{"dataset": "rendered landscapes of hills, water and sky", "train_examples": 72500, "encoder_isotropic": true, "encoder_conv_stem": false, "encoder_width": 192, "fusion": "cross_attention", "fusion_encoder_width": 256, "fusion_encoder_activation": "squared_relu", "fusion_encoder_fused_qkv": false, "fusion_encoder_inner_norm": false, "fusion_encoder_positions": "learned", "init": "lecun_normal", "optimizer": "cautious_adamw", "epochs": 31.4}
Rows from block 2 of the fusion encoder of a small model that answers yes/no questions on an image's attributes, named by matrix and row number. Rows with one number belong to one neuron. Each number is 200 + 40 x the weight over its row's rms, rounded and kept within 0 to 999. All counts start at 0.
Before each neuron's rows are labels from the 100 texts, of 14976, where the neuron reaches its highest value: "tokens" is the input token at the peak. Only what is clearly more common there than usual is listed. The data: rendered landscapes of hills, water and sky.
# fc1: MLP up (fusion_encoder.blocks.2.mlp.fc1.weight, 768x256), inputs 0-51
# fc2: MLP down (fusion_encoder.blocks.2.mlp.fc2.weight, 256x768, transposed), outputs 0-51

tokens: "green hills"
fc1.461,168,248,230,226,120,117,260,138,134,154,184,257,144,197,209,188,244,171,234,256,219,211,159,126,289,295,209,194,219,222,229,183,211,191,188,215,299,265,149,204,183,177,306,210,180,160,219,244,228,252,250,227
fc2.461,208,235,251,197,205,296,202,182,195,243,192,203,189,134,142,188,208,147,202,188,192,159,280,211,188,151,173,205,96,228,202,153,257,256,200,233,206,201,159,216,247,203,198,266,195,161,178,225,219,223,224,210

tokens: "overcast"
fc1.304,225,192,132,156,190,169,182,193,183,173,162,204,173,173,218,73,165,267,183,273,213,154,141,225,230,238,193,201,227,103,143,205,263,234,125,173,232,218,253,266,196,175,217,178,206,192,251,181,190,163,189,202
fc2.304,202,239,169,199,279,193,189,297,192,166,247,196,156,183,218,181,163,220,233,235,232,261,196,209,151,223,162,222,175,180,196,193,202,187,204,283,200,182,158,184,154,167,161,202,133,161,214,203,209,242,209,174

tokens: "purple alien crags"; "dark volcanic rock"; "night"
fc1.324,213,153,140,109,214,233,283,193,206,160,154,170,193,236,214,236,222,241,228,199,241,113,121,196,155,164,247,180,267,132,276,198,253,158,176,271,195,189,228,205,166,168,214,199,265,179,181,196,193,187,223,204
fc2.324,167,239,238,165,176,193,280,250,164,185,201,188,215,246,161,241,224,187,260,153,194,122,249,194,188,137,198,220,172,226,185,205,180,237,251,303,178,291,185,144,172,204,225,217,247,158,221,174,216,146,214,245

tokens: "red mesas"
fc1.145,233,199,252,177,179,185,120,227,198,189,169,130,236,215,191,205,211,179,128,165,142,257,264,175,255,174,203,163,176,227,161,152,160,222,243,228,196,195,150,213,254,263,228,183,189,245,211,216,176,200,120,126
fc2.145,164,175,264,217,145,213,222,201,133,208,243,201,226,204,249,206,225,118,221,269,190,180,222,200,219,163,236,137,200,246,145,211,179,199,199,278,215,175,143,203,222,223,251,163,181,222,240,263,173,196,180,216

tokens: "desert dunes"
fc1.504,208,234,185,156,147,154,219,180,166,243,297,133,174,231,247,190,167,225,147,164,244,160,226,270,178,291,131,226,157,198,203,235,224,164,211,205,153,250,220,249,208,224,208,209,191,242,220,197,141,220,228,203
fc2.504,153,256,135,240,214,181,170,208,237,251,193,172,214,268,196,144,141,274,211,187,181,219,191,233,247,231,193,261,173,241,208,255,195,219,252,215,163,229,204,134,184,232,157,208,201,234,247,155,172,168,214,143

tokens: "sunset"
fc1.549,245,247,157,193,239,222,172,234,176,191,228,187,209,287,230,189,185,140,174,206,218,141,168,230,242,144,258,247,184,255,280,256,162,143,206,272,184,212,251,197,200,253,157,167,230,224,189,166,123,165,200,213
fc2.549,201,250,132,245,318,241,226,211,191,202,221,193,200,189,210,225,184,164,217,198,213,191,248,293,210,187,178,247,236,217,175,150,199,209,236,215,233,233,252,200,148,182,179,201,205,226,213,85,170,185,185,175

tokens: "purple alien crags"
fc1.452,224,253,165,213,229,217,175,257,206,152,215,213,164,225,204,166,212,158,246,280,210,171,193,146,196,183,257,249,200,166,187,155,206,183,158,163,101,143,243,220,240,111,172,243,271,192,218,209,259,179,256,207
fc2.452,183,220,193,205,185,208,179,128,229,210,212,238,221,177,141,216,184,146,236,169,318,254,236,159,206,233,109,190,236,208,212,236,233,181,143,221,149,183,144,293,254,187,197,213,160,234,234,209,177,165,199,168

tokens: "green hills"; "sunset"
fc1.282,149,157,234,201,230,133,119,265,178,166,221,161,226,238,204,175,142,194,159,278,174,259,200,199,198,197,227,249,178,211,214,171,186,195,213,191,199,127,168,191,252,154,234,206,196,205,232,211,240,204,216,211
fc2.282,218,227,201,272,198,167,187,177,188,204,205,234,175,266,173,195,209,161,164,161,237,206,238,124,206,180,186,181,175,227,199,286,221,213,197,230,263,253,199,184,170,227,220,165,150,160,190,169,172,112,243,216

tokens: "red mesas"; "dark volcanic rock"
fc1.268,232,225,188,175,190,224,99,213,214,221,199,113,228,225,223,227,223,209,122,158,117,270,237,179,273,156,209,215,165,203,133,167,173,247,274,245,211,255,171,180,198,224,235,191,182,224,204,224,181,212,174,142
fc2.268,189,141,265,192,176,216,237,188,177,220,223,210,222,205,272,243,215,169,228,230,203,198,210,189,186,172,208,136,228,239,126,214,221,215,207,242,237,205,161,251,232,229,234,158,176,243,247,259,149,205,158,203

tokens: "clouds"
fc1.156,180,205,165,175,217,239,193,182,196,153,241,257,191,274,175,180,211,166,151,152,255,194,216,231,238,242,188,180,251,201,222,267,229,197,180,297,143,193,208,183,217,203,184,84,255,237,191,158,103,186,187,240
fc2.156,216,232,112,207,327,234,208,263,178,184,190,230,194,203,179,216,165,206,158,134,195,186,216,247,259,232,217,240,300,203,224,198,160,200,242,234,193,193,207,127,103,152,125,201,239,192,196,122,180,168,185,183

tokens: "purple alien crags"
fc1.175,161,179,91,204,251,251,104,217,204,187,230,242,161,185,217,146,235,112,193,211,189,198,251,135,223,226,138,230,251,208,161,245,250,207,221,174,240,150,174,187,184,155,203,187,256,251,257,145,171,273,188,186
fc2.175,166,181,183,279,152,142,159,117,173,166,226,282,238,201,204,153,182,135,210,209,195,225,269,190,272,193,181,194,213,224,209,232,228,206,238,205,161,231,97,195,194,132,235,260,216,209,248,191,280,228,167,232

tokens: "overcast"
fc1.633,101,203,221,195,185,205,159,205,144,179,176,271,199,201,165,171,181,238,210,269,217,206,215,157,217,252,151,178,234,202,208,198,172,248,237,268,185,232,157,179,254,130,187,112,239,201,212,214,209,264,165,222
fc2.633,145,218,280,215,201,197,193,193,138,160,193,183,144,149,100,259,192,223,159,210,186,185,153,229,216,237,185,210,218,135,239,146,191,173,227,234,284,229,206,149,230,184,199,176,214,140,185,234,227,252,186,133

tokens: "clouds"
fc1.591,230,144,208,212,194,223,236,192,191,198,237,211,107,192,237,161,246,181,246,214,162,173,227,218,193,244,163,204,267,178,169,212,225,301,108,146,161,210,148,231,191,227,192,133,191,237,172,189,176,231,208,198
fc2.591,220,212,227,177,178,237,206,198,210,142,170,182,212,147,194,243,230,179,190,133,179,207,182,164,233,292,187,203,239,124,214,148,198,264,167,199,194,147,143,168,226,212,188,201,205,147,160,238,165,223,186,199

tokens: "desert dunes"; "red mesas"
fc1.742,226,182,219,223,205,195,186,145,150,170,228,201,176,249,192,164,228,166,186,225,172,189,179,204,158,150,260,202,274,202,227,222,139,219,165,218,165,205,208,180,254,149,198,121,258,207,251,273,207,183,207,183
fc2.742,239,194,203,181,220,316,210,228,141,123,239,217,238,161,161,170,208,165,188,240,192,183,183,183,231,233,204,151,264,160,248,142,190,172,112,233,282,165,177,193,182,204,199,146,230,132,217,181,192,185,211,229

tokens: "high relief"
fc1.98,202,145,156,111,227,167,213,161,205,83,183,208,119,151,206,167,235,164,238,222,256,142,195,174,174,214,178,193,192,127,219,166,235,214,161,138,176,188,179,273,209,161,177,204,132,245,242,217,227,268,221,178
fc2.98,185,220,178,180,248,241,165,224,210,165,249,226,226,129,202,180,169,219,108,223,223,241,271,222,225,204,144,207,220,189,197,203,199,221,208,157,222,174,127,164,151,240,183,208,179,248,218,144,178,221,124,158

tokens: "terraced slopes"; "red mesas"
fc1.355,214,175,228,180,178,132,192,188,201,186,196,227,195,164,215,234,243,196,159,256,239,220,151,156,217,169,192,192,158,221,155,184,170,181,120,237,299,168,203,221,187,197,251,182,241,244,213,271,225,178,200,193
fc2.355,148,198,198,209,226,295,181,164,109,216,202,120,226,151,216,184,126,173,175,194,145,209,190,208,218,155,213,256,213,196,173,203,164,253,220,162,186,161,210,149,209,252,218,153,235,139,182,150,274,121,207,136

tokens: "water"
fc1.101,208,195,237,216,186,262,211,188,269,233,236,169,194,236,150,159,163,194,168,219,146,217,232,238,190,244,168,178,208,256,179,182,226,300,171,192,183,213,216,211,191,221,195,174,166,233,167,190,156,290,206,247
fc2.101,208,180,266,168,133,260,213,155,210,207,216,206,179,212,176,190,237,167,223,147,249,149,207,191,146,266,208,153,224,182,174,157,256,263,155,251,179,167,133,255,250,210,246,213,182,198,212,265,173,240,230,281

tokens: "water"
fc1.228,167,203,132,201,236,233,184,302,208,218,220,230,199,171,240,168,188,253,148,217,173,157,127,179,153,264,257,229,171,172,181,112,142,160,230,153,191,148,254,210,186,153,123,137,211,219,220,190,213,256,208,160
fc2.228,152,238,151,211,228,273,204,190,250,229,206,238,152,185,159,171,173,181,211,237,198,206,151,245,171,273,224,206,185,151,196,185,172,234,248,194,222,194,192,194,217,163,172,172,204,171,214,200,148,242,132,209

tokens: "water"
fc1.330,204,199,251,213,168,252,221,171,252,191,236,183,189,258,179,208,161,211,251,209,221,187,211,230,142,256,190,186,189,239,170,197,255,241,204,214,164,239,219,209,211,237,167,182,160,282,201,214,157,257,189,260
fc2.330,234,184,222,168,135,266,222,152,196,252,217,139,195,235,226,184,229,166,213,153,263,199,179,231,164,234,185,157,188,206,175,220,246,270,184,200,127,126,146,225,257,245,228,156,201,208,226,263,186,212,207,221

tokens: "overcast"; "sunset"; "dark volcanic rock"
fc1.712,191,146,169,248,295,173,191,167,221,213,219,226,176,251,231,195,213,165,206,249,223,188,147,195,188,187,260,148,206,209,231,238,256,211,247,180,168,166,205,202,180,237,225,160,196,218,215,222,201,207,245,75
fc2.712,171,275,183,177,160,216,155,172,221,155,113,203,185,171,197,153,193,207,222,111,151,159,187,115,220,153,149,264,115,212,218,221,243,205,202,188,126,182,207,217,256,184,176,141,172,113,165,185,218,231,149,274

tokens: "water"
fc1.115,186,154,198,206,233,133,215,162,216,214,131,240,233,198,293,239,180,239,231,265,299,193,206,215,204,174,181,188,184,200,182,264,198,149,220,203,177,208,224,226,231,162,196,239,210,229,305,197,159,206,204,213
fc2.115,176,158,229,211,109,126,197,160,209,187,239,138,262,238,253,179,227,246,209,256,233,249,271,227,254,154,176,161,202,198,155,271,206,229,221,207,198,199,159,200,254,226,265,212,204,257,284,216,178,225,174,208

tokens: "snowy peaks"
fc1.114,203,141,175,153,190,146,181,148,198,148,169,211,156,216,222,217,276,121,257,174,216,237,161,216,175,195,210,247,212,153,276,239,206,156,206,257,226,242,206,202,264,179,226,228,164,183,231,188,216,140,259,181
fc2.114,179,172,192,157,146,192,230,214,194,171,180,193,182,136,227,212,221,177,261,212,253,195,196,245,142,185,226,189,208,188,150,168,197,184,205,222,233,170,242,226,254,164,248,204,235,178,244,182,164,143,204,201

tokens: "snowy peaks"; "clouds"
fc1.73,222,165,154,218,253,190,194,229,211,164,211,226,156,209,221,213,215,220,119,204,160,223,149,260,217,168,146,232,204,130,164,250,254,181,183,198,203,163,209,262,201,226,189,258,212,198,200,164,269,171,170,207
fc2.73,178,178,202,203,199,231,242,154,176,138,188,173,128,156,227,280,235,191,217,210,241,205,182,221,217,187,218,170,283,202,194,157,222,186,152,172,192,196,178,244,234,188,182,193,245,151,242,205,211,200,242,245

tokens: "clouds"
fc1.445,154,190,177,207,239,220,193,246,167,168,251,198,180,179,261,215,306,145,178,240,174,277,186,180,221,181,177,212,281,163,116,213,232,234,124,212,176,202,72,271,205,204,253,275,196,194,211,193,184,185,180,210
fc2.445,215,166,216,231,184,223,248,176,272,165,232,210,185,214,250,235,216,216,229,159,173,218,214,206,188,161,166,193,261,207,180,207,175,214,124,166,187,143,188,248,217,203,207,176,232,160,138,231,217,198,171,239

tokens: "sunset"
fc1.80,102,122,222,215,237,234,210,258,161,182,229,239,164,196,169,257,166,197,180,227,167,272,233,136,194,143,245,189,180,269,187,182,159,148,139,253,191,168,174,146,204,213,275,181,188,222,140,224,206,221,262,173
fc2.80,163,191,292,241,143,224,283,212,194,165,200,248,256,181,204,234,189,184,256,157,242,202,221,184,176,207,229,212,231,228,222,184,208,190,185,313,205,208,221,183,200,195,287,241,216,235,254,267,214,163,158,235

tokens: "red mesas"; "desert dunes"
fc1.521,235,166,185,93,245,173,149,281,171,213,226,193,209,193,188,129,183,158,220,269,156,177,248,169,276,125,187,159,233,125,219,154,270,187,145,197,213,226,133,210,163,209,188,178,233,211,244,188,196,225,191,172
fc2.521,154,224,188,226,162,271,116,205,222,157,245,245,171,131,151,223,131,225,170,146,221,201,187,216,182,194,257,197,204,219,219,205,135,210,121,143,169,166,224,198,192,208,118,167,178,228,123,190,197,261,206,195

tokens: "dark volcanic rock"
fc1.347,221,248,140,220,240,153,150,291,228,192,222,242,190,185,250,239,172,178,119,253,133,245,257,187,197,182,203,255,273,195,172,262,139,238,229,256,232,247,167,137,233,208,202,242,151,158,187,245,160,170,174,155
fc2.347,196,175,214,220,191,170,182,219,239,209,192,149,217,236,207,207,218,279,220,194,153,202,165,232,212,223,209,215,157,275,189,235,209,157,210,167,228,239,217,160,157,215,203,158,197,138,222,204,204,139,210,179

tokens: "high relief"
fc1.588,199,228,230,232,206,154,219,215,175,173,298,255,168,191,183,195,205,176,209,205,238,212,209,150,185,218,206,262,230,267,213,260,201,157,174,238,216,217,186,167,220,212,285,178,194,176,156,250,132,157,323,204
fc2.588,191,232,238,138,193,226,242,169,197,167,270,218,211,141,207,259,164,178,201,205,158,271,261,214,142,162,146,156,119,196,130,254,205,233,198,137,231,165,169,228,261,183,192,211,212,176,207,145,158,168,185,221

tokens: "dark volcanic rock"
fc1.41,240,257,164,163,226,189,193,240,146,149,160,152,210,185,215,188,238,261,189,257,194,229,231,189,145,275,198,184,221,155,224,228,135,197,196,225,197,226,235,180,187,206,213,264,258,137,209,210,164,173,187,112
fc2.41,227,176,184,204,147,138,255,204,252,148,227,292,266,215,120,149,236,218,115,202,201,241,228,178,285,243,196,194,244,194,259,207,206,294,162,256,165,249,173,101,132,203,228,224,149,193,227,177,186,182,272,166

tokens: "terraced slopes"; "snowy peaks"; "dark volcanic rock"; "red mesas"
fc1.210,230,230,224,246,157,217,52,224,188,223,197,126,227,239,228,164,228,221,137,203,153,194,217,163,289,198,216,240,183,191,157,186,166,283,196,237,208,225,167,166,203,278,232,193,189,243,177,235,202,172,185,96
fc2.210,118,126,233,212,222,225,199,201,214,276,214,141,204,225,280,176,219,221,155,219,218,227,193,244,152,195,227,181,211,221,137,210,261,233,197,207,233,207,215,221,233,232,197,157,172,240,213,243,153,195,202,151

tokens: "overcast"; "noon"
fc1.418,178,132,196,178,159,127,137,251,244,229,251,176,214,212,183,106,305,158,172,256,233,175,215,208,164,225,272,199,237,120,219,184,208,179,265,165,254,173,200,236,231,231,194,186,168,209,247,254,139,243,250,180
fc2.418,168,196,201,123,142,180,247,115,150,236,146,170,269,192,153,172,156,222,260,203,295,207,142,198,183,204,210,200,181,208,195,193,179,236,250,176,112,205,264,149,243,182,163,191,241,223,274,137,207,182,199,240

tokens: "purple alien crags"; "night"; "green hills"; "dark volcanic rock"
fc1.248,227,197,183,216,238,188,173,213,163,203,244,185,154,178,252,195,227,140,196,197,195,204,243,150,227,179,159,186,145,200,210,174,131,154,240,319,198,289,152,179,179,190,318,210,197,192,182,232,218,165,146,217
fc2.248,164,184,180,278,235,199,123,233,124,181,207,143,214,227,192,174,208,167,212,227,172,217,178,198,236,214,196,284,234,176,234,262,193,191,195,207,230,175,261,192,237,192,188,213,172,188,187,191,260,156,224,116

tokens: "terraced slopes"
fc1.475,199,128,227,206,122,137,212,145,222,190,250,216,131,218,247,191,229,182,177,352,231,192,213,202,204,156,176,174,174,199,195,256,259,161,128,213,259,185,171,219,205,169,264,163,223,217,240,306,213,231,245,195
fc2.475,191,177,194,254,197,215,231,183,202,273,212,153,213,247,201,220,156,235,193,218,239,170,215,220,217,192,179,220,184,213,202,278,241,200,195,175,126,187,254,192,167,263,173,158,253,237,175,130,200,145,271,156

tokens: "clouds"
fc1.405,164,157,238,209,153,226,194,190,143,215,267,185,177,186,241,173,255,178,242,242,180,229,226,228,170,171,168,184,255,158,164,203,223,245,155,185,175,145,142,247,207,188,264,227,224,188,185,219,225,222,168,207
fc2.405,218,190,281,221,69,145,232,117,188,175,195,188,281,219,187,276,223,236,250,222,214,174,218,186,199,185,176,190,176,208,222,214,212,216,199,235,194,224,198,231,212,201,261,199,165,188,218,259,196,207,213,221

tokens: "terraced slopes"
fc1.586,234,123,140,184,190,196,177,183,224,248,200,216,203,242,206,202,192,270,211,273,236,120,223,203,194,227,188,272,234,241,261,216,257,165,156,208,191,260,169,161,146,262,248,221,261,247,247,274,224,152,274,194
fc2.586,184,171,165,221,197,186,201,172,264,273,178,142,205,240,188,213,181,283,154,262,216,210,207,239,210,211,169,226,166,189,222,234,248,158,257,135,153,203,284,199,176,230,159,186,205,277,197,164,210,232,218,182

tokens: "red mesas"; "desert dunes"
fc1.638,153,201,206,259,224,193,139,183,202,186,204,234,197,203,222,139,250,220,233,228,166,175,198,234,259,225,159,208,266,170,176,219,193,161,179,271,307,178,183,185,208,158,232,218,160,207,143,174,198,236,215,126
fc2.638,232,225,179,193,175,225,222,174,121,210,226,242,195,162,120,193,183,196,223,246,211,220,199,265,280,190,120,177,251,204,212,160,192,209,247,213,165,170,124,258,162,194,215,299,200,179,237,202,222,215,154,215

tokens: "clouds"
fc1.550,214,212,157,207,222,232,156,229,207,147,225,223,116,229,206,188,182,176,137,175,142,219,244,217,222,189,158,168,239,204,232,273,232,162,139,196,187,187,224,170,193,242,298,164,188,188,206,159,154,194,227,212
fc2.550,134,207,106,187,245,216,288,259,203,170,121,207,159,187,218,245,222,222,220,218,109,207,166,226,207,198,254,243,226,155,207,171,150,194,228,236,229,187,172,240,121,164,157,212,234,137,186,154,212,189,178,207

tokens: "terraced slopes"
fc1.90,209,180,221,197,171,147,220,220,212,224,193,201,148,208,210,186,205,187,199,282,234,185,276,175,225,227,162,271,185,199,218,161,235,171,130,239,241,221,214,201,166,204,315,223,225,278,235,306,217,181,251,199
fc2.90,174,156,166,199,162,192,169,180,236,262,189,163,214,236,194,209,187,247,156,222,246,202,180,231,205,212,144,195,163,169,226,226,256,220,202,131,155,178,254,205,151,225,163,238,195,297,215,163,239,187,222,168

tokens: "terraced slopes"; "snowy peaks"
fc1.507,202,180,162,195,199,255,176,188,255,215,165,203,189,180,226,186,196,232,185,229,163,253,136,136,258,203,189,178,196,240,211,222,130,219,173,228,237,195,187,208,218,194,261,134,295,172,249,287,215,151,206,132
fc2.507,190,186,238,198,131,267,220,169,151,222,219,166,221,206,236,169,202,193,239,181,154,173,176,194,197,152,230,220,176,259,143,214,219,208,180,194,200,159,203,141,265,248,270,126,259,158,186,185,262,165,202,181

tokens: "red mesas"; "desert dunes"
fc1.285,212,203,231,181,173,188,210,245,161,195,166,241,220,208,267,208,219,160,213,187,203,208,238,141,241,162,240,183,186,251,179,189,145,178,205,298,229,250,146,183,229,198,289,206,205,195,261,214,168,129,194,181
fc2.285,148,219,173,222,131,208,161,156,168,174,176,218,176,199,237,157,240,153,259,208,171,186,153,195,222,158,250,199,236,222,177,203,171,251,190,270,220,195,152,208,287,137,277,227,207,198,229,278,213,137,223,222

tokens: "purple alien crags"
fc1.606,219,188,188,161,193,177,202,165,152,112,210,241,168,208,212,230,223,131,242,200,224,227,167,215,242,231,229,164,172,174,243,206,245,173,225,284,274,237,170,142,199,182,287,253,161,146,228,224,168,183,259,167
fc2.606,191,173,271,201,125,164,220,238,199,221,242,213,219,176,190,240,207,137,183,193,193,182,285,210,175,172,250,124,191,222,148,168,191,236,200,289,243,240,181,179,200,191,262,251,135,150,189,249,195,242,219,202

tokens: "sunset"
fc1.257,182,216,213,216,153,207,186,242,167,105,193,219,173,246,204,155,255,181,199,223,155,156,163,175,180,271,230,217,245,187,238,130,195,215,158,157,230,189,209,236,167,271,259,212,203,180,171,225,165,186,265,203
fc2.257,243,235,227,322,307,238,204,196,223,207,279,190,127,198,144,163,188,185,144,232,201,194,196,186,166,211,186,218,138,196,170,286,227,166,190,178,183,142,241,177,171,156,165,202,180,236,168,247,274,207,195,224

tokens: "terraced slopes"
fc1.364,229,107,188,216,168,162,181,162,209,243,209,231,204,221,182,173,179,235,168,258,243,155,228,191,229,200,167,259,189,227,239,198,264,160,178,206,191,247,187,165,153,249,245,221,256,242,228,261,207,167,288,199
fc2.364,191,150,132,238,195,170,162,177,261,287,171,141,191,247,183,175,184,256,154,235,234,218,196,257,203,215,155,238,216,193,212,233,254,178,226,143,144,204,281,166,165,250,152,201,190,288,193,142,203,201,219,166

tokens: "green hills"
fc1.751,187,199,225,201,195,242,227,183,175,226,219,141,189,254,141,208,237,166,209,203,203,179,233,207,142,202,132,209,211,223,222,211,285,224,178,199,190,240,213,175,134,227,194,217,215,142,205,227,150,261,221,247
fc2.751,192,215,278,167,123,226,192,181,133,167,212,179,222,133,159,226,239,134,236,180,213,182,215,187,212,186,171,148,143,166,158,139,225,246,205,204,169,206,192,258,254,162,223,236,158,126,156,256,242,254,221,243

tokens: "high relief"
fc1.31,207,185,224,207,177,177,211,205,175,206,275,237,172,177,166,216,231,166,173,154,264,232,226,156,184,309,200,219,201,264,168,270,232,207,168,187,205,216,172,169,178,240,255,195,182,183,181,234,164,168,301,137
fc2.31,185,196,232,188,197,186,234,170,234,203,210,222,198,143,184,228,173,197,219,218,197,212,198,170,140,167,165,172,126,233,172,238,228,187,223,140,224,230,193,205,245,208,190,239,226,124,244,207,171,167,235,275

tokens: "sunset"
fc1.710,221,230,117,197,266,259,166,244,187,173,229,199,186,250,214,218,204,166,198,167,253,176,202,232,241,182,241,269,198,159,266,254,158,147,222,251,158,196,218,214,170,222,152,106,229,217,126,173,175,171,216,236
fc2.710,227,266,126,229,328,234,222,203,212,207,203,200,169,215,221,215,169,194,189,154,235,235,193,263,202,166,210,229,231,250,187,214,170,191,221,231,197,226,222,202,133,214,150,198,220,201,197,80,188,155,187,172

tokens: "high relief"
fc1.218,153,246,157,222,180,182,231,269,200,183,280,297,222,172,180,174,203,178,173,222,207,191,199,139,211,305,200,312,205,250,248,232,153,210,161,236,234,212,196,168,180,233,237,186,216,176,215,296,228,176,285,182
fc2.218,103,264,212,223,206,222,231,184,185,141,198,235,174,89,169,238,176,167,228,218,215,171,185,125,199,170,200,194,187,200,196,236,213,239,222,200,240,210,146,222,246,149,198,264,214,133,247,196,177,183,193,271

tokens: "purple alien crags"
fc1.207,207,219,246,237,202,142,201,204,164,156,310,271,218,164,198,228,196,141,163,167,216,237,259,161,218,277,150,249,227,242,213,287,219,215,213,188,200,248,166,182,242,184,287,241,175,167,224,209,193,219,259,208
fc2.207,187,227,253,192,174,178,196,143,199,182,212,250,197,139,183,197,184,136,258,219,197,191,214,145,178,156,164,194,148,237,189,224,210,226,167,201,259,222,160,235,273,210,252,290,243,97,208,269,178,160,231,284

tokens: "sunset"; "clouds"
fc1.16,154,223,159,201,232,151,97,226,210,222,216,203,194,238,251,154,263,214,229,145,114,170,202,223,175,248,128,155,218,167,151,227,235,174,112,227,212,136,191,227,189,235,222,192,276,109,234,215,203,234,275,240
fc2.16,178,222,184,277,229,138,225,226,216,158,178,165,191,211,210,223,139,167,185,167,171,195,145,162,203,182,232,265,159,225,192,253,122,186,233,192,209,174,235,202,187,159,192,276,171,140,137,224,228,211,131,185

tokens: "desert dunes"
fc1.401,200,240,185,183,222,138,216,184,195,215,277,126,147,253,229,164,161,209,226,197,251,149,192,253,158,320,165,222,197,235,222,240,207,216,232,203,163,258,200,258,194,247,239,212,208,247,253,234,106,227,222,216
fc2.401,236,266,148,226,210,190,187,195,204,229,197,169,238,284,188,157,186,250,223,179,214,194,212,263,232,227,173,242,203,222,191,235,203,227,276,230,142,203,232,147,184,230,156,199,191,222,241,151,220,201,188,155

tokens: "dark volcanic rock"
fc1.326,204,243,195,221,206,105,169,260,260,177,197,186,241,197,206,240,241,214,157,224,178,228,133,178,166,144,201,258,258,195,202,230,160,134,165,251,245,187,262,211,258,223,193,244,146,226,193,209,147,159,179,236
fc2.326,193,225,169,272,242,129,179,235,277,202,182,211,216,226,186,219,235,269,176,170,166,184,157,178,197,244,218,220,222,264,219,251,159,181,187,165,256,271,231,189,166,217,176,204,199,167,229,208,215,173,216,209

tokens: "sunset"
fc1.430,215,111,153,143,243,162,96,167,193,197,119,183,249,201,198,196,241,214,189,188,178,230,175,243,210,196,203,249,245,198,167,189,153,148,239,188,188,213,201,198,219,194,324,170,163,131,229,201,285,195,243,167
fc2.430,207,235,192,270,216,254,218,261,134,176,213,192,247,167,204,208,180,186,213,133,171,196,170,195,217,209,224,205,203,266,181,219,208,250,205,238,196,189,278,199,166,250,203,228,168,155,195,155,177,185,215,147

tokens: "green hills"; "terraced slopes"
fc1.102,241,172,197,145,222,149,201,268,187,211,231,171,212,181,239,204,241,127,208,203,165,185,225,183,201,177,257,154,193,150,196,178,228,154,171,214,197,117,212,199,192,192,193,187,138,208,161,200,135,251,159,122
fc2.102,196,213,207,207,135,184,268,237,192,193,219,217,212,193,245,239,208,108,217,216,234,203,224,207,213,141,273,187,175,175,157,215,212,177,249,239,166,156,187,204,225,218,206,213,174,199,188,215,179,202,166,206